config.yaml
arch: "mlp_mixer"
crop_scale_min: 1
norm: "rmsnorm"
inner_norm: false
width: 256
loss: "cross_entropy"
init: "orthogonal"
optimizer: "muon"
lr: 0.023
adamw_lr_other_params: 0.003
steps: 33900
batch_size: 256
epochs: 119.7
warmup_steps: 6780
adamw_weight_decay_other_params: 0.05
Rows from block 6 of a small image classifier, named by matrix and row number. Rows with one number belong to one neuron. Each number is 50 + 10 x the weight over its row's rms, rounded and kept within 0 to 99. All counts start at 0. After the name is the row's rms in percent of the matrix's.
After each neuron's rows are labels from the 100 images, of 14848, where the neuron reaches its highest value: "colour at peak" is the nearest of a few named colours to the mean colour under the peak; "top examples" is what is common among them. Only what is clearly more common there than usual is listed. The data: rendered roads seen from a driver's seat, with toy cars, trees and houses. In brackets: how many of the 100.
# fc1: MLP up (model.blocks.6.mlp.fc1.weight, 1024x256), inputs 128-255
# fc2: MLP down (model.blocks.6.mlp.fc2.weight, 256x1024, transposed), outputs 128-255

fc1.554 099:34 58 56 35 43 48 37 43 48 50 57 50 62 58 52 51 62 56 52 60 60 47 57 44 56 52 54 39 44 45 46 45 46 56 37 61 74 51 53 45 56 48 47 63 54 54 54 52 32 59 53 43 56 53 48 57 46 41 94 54 39 57 71 61 43 56 49 49 53 40 54 62 39 61 62 41 46 55 25 58 50 74 52 42 31 54 28 39 53 54 67 47 64 62 54 59 53 41 61 58 60 31 38 47 54 66 63 55 41 38 56 45 46 59 43 40 66 43 46 60 46 46 55 54 46 58 62 47
fc2.554 103:54 45 50 56 58 54 44 57 53 46 39 37 50 29 44 62 38 51 51 39 57 47 49 52 27 30 46 60 54 42 68 34 45 51 68 51 45 56 49 57 45 47 57 49 38 36 48 59 49 34 47 47 37 46 39 30 53 47 51 46 44 56 48 31 44 52 34 42 41 65 32 61 53 31 44 57 42 28 51 46 44 76 53 53 60 39 63 42 49 43 49 61 73 44 52 47 37 57 49 55 43 72 54 45 60 38 58 53 46 24 62 49 53 52 50 45 51 32 32 38 61 50 56 65 61 43 49 52
colour at peak: black (49)
top examples: dashed white line (83)

fc1.101 109:31 75 59 42 38 61 38 44 43 78 55 65 47 52 52 46 51 25 57 58 47 44 46 37 53 61 51 60 40 54 57 48 51 50 63 49 47 58 38 47 29 66 55 42 40 49 63 48 52 45 49 46 58 44 58 50 36 40 46 39 53 39 65 55 44 55 44 45 47 44 58 49 42 45 45 49 58 53 59 50 62 66 53 43 44 63 59 59 43 57 57 55 59 46 36 36 49 52 57 43 51 27 58 71 50 28 42 65 44 63 43 66 40 57 52 46 59 51 66 37 57 49 57 46 68 57 55 39
fc2.101 125:43 50 57 36 48 47 49 36 45 31 54 34 53 56 63 56 57 62 71 55 56 42 61 56 40 49 49 48 57 53 56 52 49 59 51 44 36 47 58 49 85 60 39 49 43 50 34 65 64 52 63 58 33 51 54 40 44 51 52 40 62 64 35 36 50 51 55 60 44 64 37 52 42 62 38 41 33 49 48 62 57 54 53 50 41 47 50 49 57 51 41 35 44 28 45 53 44 48 49 38 46 44 39 40 26 55 58 57 65 50 49 54 50 72 60 40 24 38 50 49 27 39 42 46 54 44 64 53
colour at peak: pink (35)
top examples: snowy verge (72)

fc1.98 136:53 60 43 54 61 50 58 44 49 53 47 52 43 51 56 63 33 31 62 53 52 50 36 79 56 56 50 48 33 69 39 55 56 52 62 35 61 35 89 36 46 39 41 46 34 60 58 57 53 44 58 47 44 29 46 28 53 65 46 41 66 61 29 45 62 61 56 39 57 40 44 44 40 45 37 56 58 49 58 61 27 51 39 56 46 57 49 33 63 54 48 40 29 61 55 53 57 39 61 58 38 43 56 57 41 45 60 40 43 52 53 58 55 41 37 69 54 47 39 46 32 54 53 53 49 52 56 39
fc2.98 131:25 65 38 51 79 33 54 49 52 43 46 53 52 41 56 64 55 58 43 54 45 60 54 48 56 64 54 70 43 60 37 39 45 41 59 54 64 52 56 63 64 51 53 63 29 59 78 46 63 55 26 44 49 36 61 57 41 72 59 65 37 64 42 45 44 49 59 45 51 72 44 45 61 59 47 48 55 51 32 53 38 55 37 50 50 49 48 67 48 35 52 37 40 44 53 56 36 48 40 43 36 58 57 54 51 46 60 34 47 53 47 65 47 58 19 53 63 40 44 38 44 59 69 61 47 61 75 56
colour at peak: grey (52)
top examples: pine (78); snowy verge (64)

fc1.277 087:43 44 36 35 51 65 63 50 58 61 36 40 47 29 56 53 58 44 57 56 58 51 40 44 62 56 55 51 35 64 27 47 36 56 59 52 27 36 41 43 42 63 52 62 68 29 69 40 55 53 63 62 40 60 43 53 46 61 49 64 34 49 44 60 48 71 58 52 54 57 44 46 41 34 33 65 50 48 59 44 31 56 50 48 43 47 51 55 50 60 49 41 44 39 61 54 39 52 47 49 33 30 46 32 42 51 48 44 57 45 56 56 59 44 48 38 46 50 61 56 58 39 63 60 61 38 62 49
fc2.277 096:54 51 42 56 53 62 41 41 44 40 57 59 62 69 43 58 58 47 47 51 60 56 64 67 53 48 53 47 38 57 50 45 42 55 66 33 55 62 60 28 61 53 66 26 61 55 59 59 55 63 61 71 57 41 50 37 67 50 47 57 53 59 55 50 41 61 53 67 38 46 79 60 49 47 50 41 65 61 52 51 67 47 54 33 58 47 40 35 49 45 45 45 54 59 52 51 81 60 58 45 59 55 50 50 40 43 46 42 41 50 24 46 39 49 56 36 57 48 35 51 39 58 71 47 57 49 40 43
colour at peak: green (29)
top examples: pine (68)

fc1.344 089:46 58 52 58 49 46 48 63 35 43 50 49 57 38 48 54 51 78 60 39 62 60 60 63 40 52 45 39 56 54 38 44 61 52 48 38 59 32 37 67 42 66 39 47 54 63 29 61 46 44 67 44 47 55 67 44 51 57 56 37 53 45 47 67 63 57 46 63 60 53 50 50 54 31 53 45 37 43 71 39 54 67 56 52 48 39 33 37 50 64 48 65 64 37 47 46 47 48 49 46 44 41 71 49 65 50 60 53 42 47 38 54 54 48 47 54 62 50 46 27 42 47 63 53 66 38 64 41
fc2.344 088:50 39 51 37 44 64 39 40 53 64 52 52 45 63 58 55 49 19 64 55 63 50 52 53 45 37 52 52 43 48 79 34 37 50 36 60 39 59 51 34 54 47 57 47 49 48 54 43 49 53 46 53 51 45 36 47 48 44 60 46 48 52 37 46 52 62 47 48 54 45 48 53 46 62 56 59 43 79 31 50 34 52 39 71 61 45 60 59 31 52 45 25 63 51 59 41 36 60 42 59 41 41 52 50 48 48 22 57 69 37 61 39 62 59 59 55 59 45 49 34 53 50 63 58 58 53 36 87
colour at peak: grey (51)
top examples: solid white line (58)

fc1.613 083:56 47 40 52 39 43 54 46 58 43 59 51 60 44 62 61 49 46 43 43 46 51 48 36 48 69 42 60 48 53 47 63 56 47 42 55 59 53 49 57 45 65 54 52 48 47 37 39 50 51 55 41 53 42 51 67 61 50 44 47 43 42 54 41 49 44 63 83 56 43 46 59 54 38 60 57 58 56 37 54 37 42 53 44 37 59 61 79 35 48 62 38 56 49 47 43 44 27 53 45 41 42 41 53 46 46 48 46 40 44 53 50 32 67 53 41 37 42 40 66 63 58 57 47 55 31 23 36
fc2.613 082:59 43 64 60 69 54 42 43 46 65 44 48 52 49 32 57 48 62 57 58 51 47 54 43 48 47 49 41 47 56 31 24 67 42 48 41 58 47 64 27 43 36 54 65 50 71 33 44 58 46 52 54 49 51 42 35 42 56 61 60 29 52 33 55 44 39 55 43 42 66 64 50 52 50 40 30 46 49 50 40 44 38 43 33 56 42 48 37 63 47 47 58 42 51 41 69 65 55 56 53 47 56 31 66 68 46 54 53 53 54 61 54 67 49 39 56 40 55 51 50 49 31 50 42 43 61 67 38
colour at peak: brown (62)
top examples: straight (77); vehicles: zero (36)

fc1.719 119:60 49 45 55 53 59 45 52 55 53 52 27 35 33 51 46 74 44 68 58 52 45 50 56 49 57 53 49 56 57 40 42 50 74 78 47 40 59 44 48 49 59 37 39 58 66 48 63 61 38 51 43 41 44 53 39 41 54 65 43 51 51 44 47 61 57 46 53 65 45 37 57 48 75 36 44 43 26 53 54 51 43 38 31 46 63 31 62 46 53 64 65 56 57 58 51 59 51 54 56 28 51 69 31 47 48 51 34 49 52 66 49 59 50 54 48 49 60 56 44 54 50 49 60 39 67 51 48
fc2.719 132:47 46 54 40 56 39 57 48 71 47 50 42 67 58 48 62 28 33 45 63 46 56 42 47 56 47 57 42 37 57 50 26 46 45 74 46 41 54 61 43 48 51 30 36 56 53 57 44 60 66 59 61 36 57 58 42 51 46 37 35 54 56 52 64 65 49 51 55 37 41 32 41 64 28 39 58 50 50 43 36 39 38 51 51 50 60 56 47 36 52 48 71 41 41 22 60 58 60 40 40 54 38 49 46 53 50 51 43 35 20 54 48 45 56 46 37 59 52 40 53 34 51 40 61 44 47 53 49
colour at peak: green (35)
top examples: tree (66)

fc1.574 122:49 64 50 41 61 41 49 36 50 59 59 44 47 54 48 47 74 53 46 52 40 41 56 47 52 56 44 50 35 54 33 54 50 58 48 57 28 45 47 48 44 57 36 58 65 34 51 37 73 69 69 64 53 48 49 50 61 65 61 38 73 42 56 44 71 58 37 73 55 50 45 50 56 46 46 48 59 53 34 25 58 56 45 41 46 53 54 54 48 69 32 47 52 58 60 54 60 43 58 45 51 52 61 44 41 50 64 52 54 57 51 48 52 59 45 56 46 63 56 49 51 59 42 49 35 60 48 41
fc2.574 127:52 35 35 36 41 38 38 44 50 37 28 27 59 39 53 53 50 57 54 44 52 56 52 58 40 48 55 51 36 50 44 36 60 59 59 42 56 50 61 39 51 31 53 41 42 55 36 59 54 33 35 65 45 55 61 54 42 53 56 35 53 52 33 39 36 52 49 35 47 64 51 62 45 60 39 75 49 46 57 62 45 72 54 49 50 50 36 44 65 41 46 39 54 48 30 48 40 62 50 48 38 57 63 46 59 50 50 55 31 46 37 56 35 46 56 35 47 47 47 50 34 30 58 46 47 47 53 42
colour at peak: pink (25)
top examples: snowy verge (63)

fc1.162 122:44 36 49 29 54 54 46 40 59 32 36 34 37 48 52 49 64 44 46 49 64 50 74 50 58 46 53 40 33 48 64 43 62 44 48 49 46 47 43 69 82 51 53 53 31 59 50 50 71 48 32 56 68 52 46 55 63 62 60 44 51 57 57 51 55 64 50 42 41 36 57 52 54 50 49 29 49 57 52 61 58 43 57 50 47 52 43 46 45 50 51 55 49 51 57 45 35 44 34 48 57 72 42 55 50 48 49 45 25 63 68 47 37 47 47 56 70 43 52 42 58 36 54 33 67 54 52 56
fc2.162 138:49 25 76 49 52 42 47 50 59 51 54 56 50 59 61 52 54 51 38 48 40 55 30 37 33 52 47 48 54 46 52 39 40 48 59 64 54 43 43 44 39 47 60 45 53 41 47 69 40 39 56 45 42 36 43 50 53 48 43 51 48 31 52 46 49 33 39 42 41 60 67 39 48 60 66 60 61 31 73 56 37 58 59 43 56 37 38 41 59 53 49 51 60 51 63 48 45 60 59 59 46 46 48 60 52 56 29 61 82 54 51 53 47 62 51 44 33 55 61 66 54 54 42 40 41 56 45 53
colour at peak: brown (62); black (35)
top examples: car (86)

fc1.558 116:57 54 61 51 50 57 43 34 35 38 31 61 56 28 36 53 57 48 58 56 42 37 49 42 52 48 43 61 69 65 54 60 30 60 44 46 54 52 42 62 56 57 45 58 51 64 66 42 27 57 50 48 49 49 38 39 42 65 52 53 47 52 53 50 54 52 63 50 75 67 42 42 47 58 49 46 46 56 67 42 50 42 55 71 55 61 53 39 50 59 34 57 48 23 82 42 45 57 52 46 48 46 33 44 41 45 59 35 60 60 47 51 59 46 57 49 37 42 57 51 57 49 41 54 69 25 66 45
fc2.558 102:51 49 32 56 28 58 71 71 42 57 58 58 53 34 63 38 35 36 56 59 85 41 43 66 43 49 59 45 48 39 55 49 60 37 75 57 38 45 44 42 44 67 54 62 54 43 45 49 45 45 66 34 43 57 54 52 60 49 58 54 66 50 49 70 44 55 53 52 50 35 48 64 41 41 58 47 56 51 39 63 51 38 49 46 54 37 51 50 64 56 68 45 41 44 44 41 43 34 41 50 48 56 65 63 39 54 59 46 47 44 56 51 43 61 44 57 50 65 50 44 67 50 50 63 45 47 56 42
colour at peak: brown (60)
top examples: line: no line (83)

fc1.313 119:48 47 46 48 59 60 36 52 35 43 51 42 63 53 66 58 60 51 49 52 58 49 69 40 45 35 47 53 43 68 45 53 60 36 32 49 52 60 41 57 41 57 54 28 67 46 61 64 52 62 58 57 47 52 54 55 58 50 36 44 54 52 34 51 57 37 52 45 49 63 35 66 40 55 37 56 46 44 51 50 30 48 46 76 31 53 54 66 46 46 48 52 44 49 53 45 45 51 48 39 46 50 44 57 46 58 43 53 52 40 56 63 53 39 56 48 42 36 46 49 51 56 50 45 36 36 43 43
fc2.313 128:50 59 36 38 49 38 36 49 47 45 55 41 31 48 52 39 55 61 50 58 48 44 63 53 58 43 43 54 51 51 47 51 54 44 38 53 49 52 43 33 62 40 47 39 43 61 51 42 65 50 56 39 71 54 37 38 52 75 64 50 29 48 44 15 31 34 57 53 33 34 38 44 48 50 44 46 56 47 49 55 49 66 61 47 45 30 32 41 62 57 60 61 54 38 52 33 30 63 64 52 62 39 58 72 48 48 43 61 40 54 33 43 54 45 49 56 57 55 51 63 40 57 55 30 41 62 42 39
colour at peak: blue (41)
top examples: bends left (69); solid white line (52)

fc1.346 151:29 55 52 33 48 38 47 66 47 38 49 46 50 61 52 51 48 30 43 57 58 58 53 49 44 69 42 51 55 27 59 41 44 57 35 58 64 60 44 61 49 42 61 51 52 56 30 51 54 64 47 60 56 59 57 57 64 58 49 41 57 53 48 54 52 60 54 44 50 54 64 45 46 36 58 36 46 49 58 42 51 52 57 55 54 59 47 59 49 48 56 51 46 31 63 54 49 49 47 51 64 75 36 54 58 34 28 53 46 62 44 54 44 55 57 55 65 45 39 51 54 52 56 64 60 51 44 47
fc2.346 141:43 37 49 43 54 64 56 31 41 38 43 47 56 35 50 61 48 57 70 59 30 55 56 49 48 29 52 44 28 71 44 54 42 43 65 50 35 37 51 63 44 46 65 55 46 45 63 36 49 54 49 22 56 52 48 43 54 42 43 46 43 52 61 52 55 54 44 47 61 61 54 54 60 60 62 50 56 32 59 53 42 43 52 60 49 55 51 35 50 48 50 43 39 44 52 46 48 44 47 46 39 72 70 40 57 57 56 40 66 19 61 67 46 56 50 57 45 51 54 61 63 59 52 43 45 49 63 35
colour at peak: brown (61); black (30)
top examples: line: no line (97)

fc1.566 095:58 56 58 55 57 57 67 70 30 44 48 46 56 57 35 44 59 52 43 31 62 57 69 57 42 54 62 46 53 55 49 48 53 35 51 48 51 44 54 40 45 64 46 52 45 63 59 40 31 58 35 40 59 48 50 45 49 46 56 38 68 49 43 61 58 54 68 24 47 34 48 55 48 44 49 55 54 56 58 50 59 54 41 43 62 52 58 48 42 37 62 53 56 39 53 80 47 42 65 51 41 38 39 48 53 51 55 52 50 44 40 63 62 65 58 42 57 37 51 43 49 49 55 25 48 59 66 43
fc2.566 086:37 43 35 48 43 41 50 49 46 53 52 49 52 65 58 41 49 71 37 53 51 48 52 67 42 45 46 52 39 33 51 64 57 59 63 55 62 48 46 58 36 35 52 51 60 37 36 48 50 46 56 55 40 60 68 54 45 82 51 43 40 36 48 57 44 39 43 70 38 53 55 53 55 38 40 68 31 53 58 45 43 37 62 59 60 42 61 55 34 52 48 50 58 55 55 41 59 50 52 49 57 54 54 64 50 53 40 47 58 36 55 37 55 41 57 51 61 55 50 39 64 44 43 46 34 50 38 59
colour at peak: brown (71)
top examples: bends left (90)

fc1.288 106:48 41 58 38 45 66 51 61 56 42 24 58 57 40 46 53 43 49 58 55 59 39 76 41 49 56 50 56 58 37 53 46 58 71 71 61 38 64 44 48 40 44 48 56 44 54 38 45 30 56 39 59 53 52 42 44 39 50 32 46 45 54 50 46 49 58 54 56 33 57 63 68 44 33 47 53 63 51 46 38 63 52 44 46 60 44 58 39 46 62 61 63 33 49 50 57 59 54 32 37 62 48 52 42 49 51 40 54 57 36 45 42 50 57 35 48 41 46 44 60 42 44 53 60 70 59 53 47
fc2.288 110:58 55 58 53 40 45 77 58 44 55 48 60 27 57 46 48 61 34 54 58 55 65 43 54 54 52 51 68 44 59 53 40 46 49 78 39 57 51 48 56 61 61 46 36 65 38 55 49 56 44 79 59 55 50 56 48 49 53 57 53 40 45 49 38 55 65 60 60 61 51 37 44 42 52 60 53 40 63 46 52 63 50 49 39 40 63 45 56 55 55 57 48 44 45 46 49 46 48 68 69 69 76 63 40 59 63 57 52 41 54 55 55 53 54 66 58 57 56 84 56 44 49 54 49 61 52 62 52
colour at peak: grey (51)
top examples: snowy verge (64)

fc1.190 096:53 39 46 39 71 42 64 46 45 39 52 65 51 49 40 64 49 51 36 58 39 52 69 41 43 42 51 31 51 51 47 47 47 36 34 40 61 45 55 57 49 33 51 44 58 46 46 72 37 73 56 34 38 57 64 37 46 58 41 34 41 51 53 44 49 56 45 55 56 54 45 51 41 43 43 47 57 51 27 48 39 43 53 54 55 27 50 37 47 42 48 49 56 46 58 43 40 45 42 28 56 54 35 28 53 51 51 39 42 44 59 60 51 48 66 50 42 57 55 64 56 50 58 45 33 44 42 47
fc2.190 109:45 52 48 41 39 43 38 41 54 60 53 40 55 58 38 46 50 62 46 54 67 36 43 48 59 31 50 46 41 39 47 57 62 46 59 54 58 56 57 46 55 25 54 45 52 82 51 59 54 52 49 47 82 73 49 41 28 51 55 56 38 60 37 36 39 21 47 59 50 29 39 49 54 52 48 46 41 56 55 60 59 46 63 39 53 38 41 58 56 63 48 50 62 56 56 58 59 65 57 61 47 52 64 44 56 39 32 57 44 34 48 60 58 50 51 68 61 31 50 54 40 60 60 45 30 40 67 61
colour at peak: blue (52)
top examples: vehicles: two (74)

fc1.528 106:62 41 59 44 60 43 53 46 45 40 49 58 37 53 63 54 37 58 55 41 50 65 38 49 47 53 47 43 60 39 39 39 53 60 45 40 48 33 44 51 49 54 40 51 66 42 56 48 59 70 62 56 55 54 50 60 36 46 48 64 56 46 54 49 75 43 46 29 66 58 39 50 36 48 55 37 54 37 47 63 55 38 57 41 34 42 41 44 51 63 44 36 32 46 54 57 30 53 53 43 42 42 27 41 36 51 49 69 33 40 51 33 45 46 49 52 57 62 72 46 62 47 65 54 63 66 55 42
fc2.528 110:60 72 40 54 38 42 36 42 60 47 46 55 66 47 35 47 71 33 39 52 51 49 56 58 57 38 53 54 52 61 65 49 60 42 85 43 43 60 65 55 54 57 50 52 56 55 48 40 55 50 34 57 59 48 54 49 57 42 45 23 50 54 53 57 30 70 53 47 57 44 39 49 58 41 43 65 47 47 46 60 48 76 51 43 52 42 59 60 52 62 57 43 52 48 49 74 70 67 42 52 51 67 50 48 51 50 50 40 53 61 56 41 67 22 49 63 48 56 44 54 30 45 34 59 47 44 42 46
colour at peak: brown (61); black (33)
top examples: bends left (70); dusk (60)

fc1.213 123:65 54 63 49 54 60 61 45 43 51 47 45 58 39 29 52 56 53 68 40 63 57 53 48 22 47 56 50 48 51 23 61 48 56 47 56 61 70 63 60 54 43 58 54 46 39 62 40 51 61 58 46 26 50 43 45 34 46 47 46 68 61 39 35 60 55 41 54 45 49 60 50 50 51 46 48 55 48 41 40 51 51 47 35 67 47 65 77 69 49 65 47 54 50 51 50 59 40 50 40 48 64 61 32 34 32 54 44 72 61 53 47 55 45 43 37 39 40 69 42 39 41 57 41 46 56 60 58
fc2.213 123:53 62 53 62 27 47 51 59 47 37 35 62 72 56 58 43 43 61 37 45 46 57 49 41 35 48 48 64 39 32 41 55 55 43 37 50 51 63 54 53 45 55 45 38 36 61 46 42 60 48 50 69 47 52 34 59 56 54 44 57 44 63 42 60 39 56 55 34 54 47 42 33 48 39 33 52 57 42 50 43 34 42 35 56 25 42 64 69 44 53 63 63 67 48 49 42 54 52 65 47 51 56 65 47 61 52 26 63 60 54 52 45 49 55 54 53 46 64 53 53 53 54 57 55 43 29 54 45
colour at peak: brown (63)
top examples: vehicles: two (71)

fc1.233 097:58 43 64 62 44 35 36 46 52 32 59 45 58 48 55 41 42 51 59 43 41 35 25 52 51 55 21 53 44 46 43 47 58 55 51 58 51 62 62 57 43 51 55 48 49 57 47 44 42 46 47 48 37 44 58 53 58 56 65 72 36 41 53 63 66 62 46 54 46 44 55 39 43 39 51 48 65 70 60 48 64 26 58 48 64 43 48 42 43 55 75 73 48 53 50 39 56 30 42 55 65 44 49 44 52 57 34 47 38 51 44 47 46 50 52 39 55 46 53 36 41 65 51 36 62 42 63 30
fc2.233 111:25 59 57 62 64 46 41 47 55 56 47 47 37 62 45 39 28 33 47 54 57 68 46 43 59 55 49 44 50 57 59 44 42 57 58 47 31 56 52 44 71 65 47 67 48 52 50 39 53 51 35 26 43 43 43 61 66 55 42 41 31 57 49 48 35 31 47 38 56 54 41 56 53 47 50 52 48 43 51 54 48 47 43 38 42 52 43 54 50 45 60 48 47 50 40 46 24 31 47 58 47 54 40 33 63 45 39 45 40 38 49 36 57 36 29 43 66 71 53 55 60 74 45 69 34 59 43 57
colour at peak: green (54)
top examples: tree (64)

fc1.60 112:52 40 46 47 55 49 53 49 55 39 55 38 49 51 45 24 48 58 63 49 54 38 53 68 46 63 59 54 45 48 62 38 53 62 36 53 54 69 47 65 61 47 44 56 59 54 49 55 61 64 55 48 52 70 52 40 49 56 51 54 49 52 48 61 55 50 39 72 54 31 43 38 50 35 60 49 47 43 46 49 46 59 59 54 45 39 49 44 67 49 65 58 57 45 39 40 70 51 58 52 20 58 51 61 29 52 42 40 72 53 43 50 39 43 62 39 47 53 64 47 60 70 54 43 59 83 54 30
fc2.60 126:63 58 61 53 45 64 54 58 58 38 57 53 49 50 58 48 50 38 41 56 48 61 52 38 36 60 46 49 47 52 55 57 46 41 56 23 34 29 64 52 60 30 39 43 42 58 61 55 40 49 38 43 53 53 57 56 52 53 50 54 63 42 49 40 39 46 38 24 47 38 51 56 42 60 38 49 41 55 39 41 61 58 26 34 33 34 46 63 77 42 63 38 42 49 45 65 56 53 50 58 37 49 48 43 57 28 41 51 51 56 47 70 63 47 68 39 50 49 48 38 43 40 57 51 48 39 59 64
colour at peak: black (54)
top examples: truck (86); vehicles: two (67)

fc1.728 136:34 51 49 58 59 37 44 51 53 57 46 44 47 32 52 56 47 56 50 55 48 49 46 47 47 67 44 27 65 68 44 50 55 58 54 36 46 62 44 52 65 41 41 46 65 50 69 60 47 64 61 59 57 44 40 45 54 64 50 60 50 73 43 28 66 36 44 41 52 40 51 50 51 67 49 53 48 44 67 43 41 45 48 50 31 51 56 49 55 64 42 61 45 52 55 43 49 53 49 50 44 43 60 57 49 52 54 46 42 58 50 57 62 50 39 38 50 63 32 34 49 52 44 43 62 50 44 46
fc2.728 145:63 62 51 60 52 36 45 66 38 51 57 58 51 34 39 47 34 45 24 36 57 52 75 54 63 55 61 56 50 72 45 46 41 56 67 56 56 54 37 60 39 50 40 40 42 49 38 56 47 46 59 53 37 47 34 22 53 38 46 40 55 33 54 45 60 45 50 70 57 47 53 41 50 59 57 57 53 51 29 49 66 53 51 43 34 55 53 62 43 35 62 73 50 44 33 54 42 44 34 53 45 33 55 48 51 45 47 41 60 40 51 50 46 36 33 37 48 54 62 42 58 48 59 52 49 52 64 55
colour at peak: black (40)
top examples: truck (93); vehicles: two (68)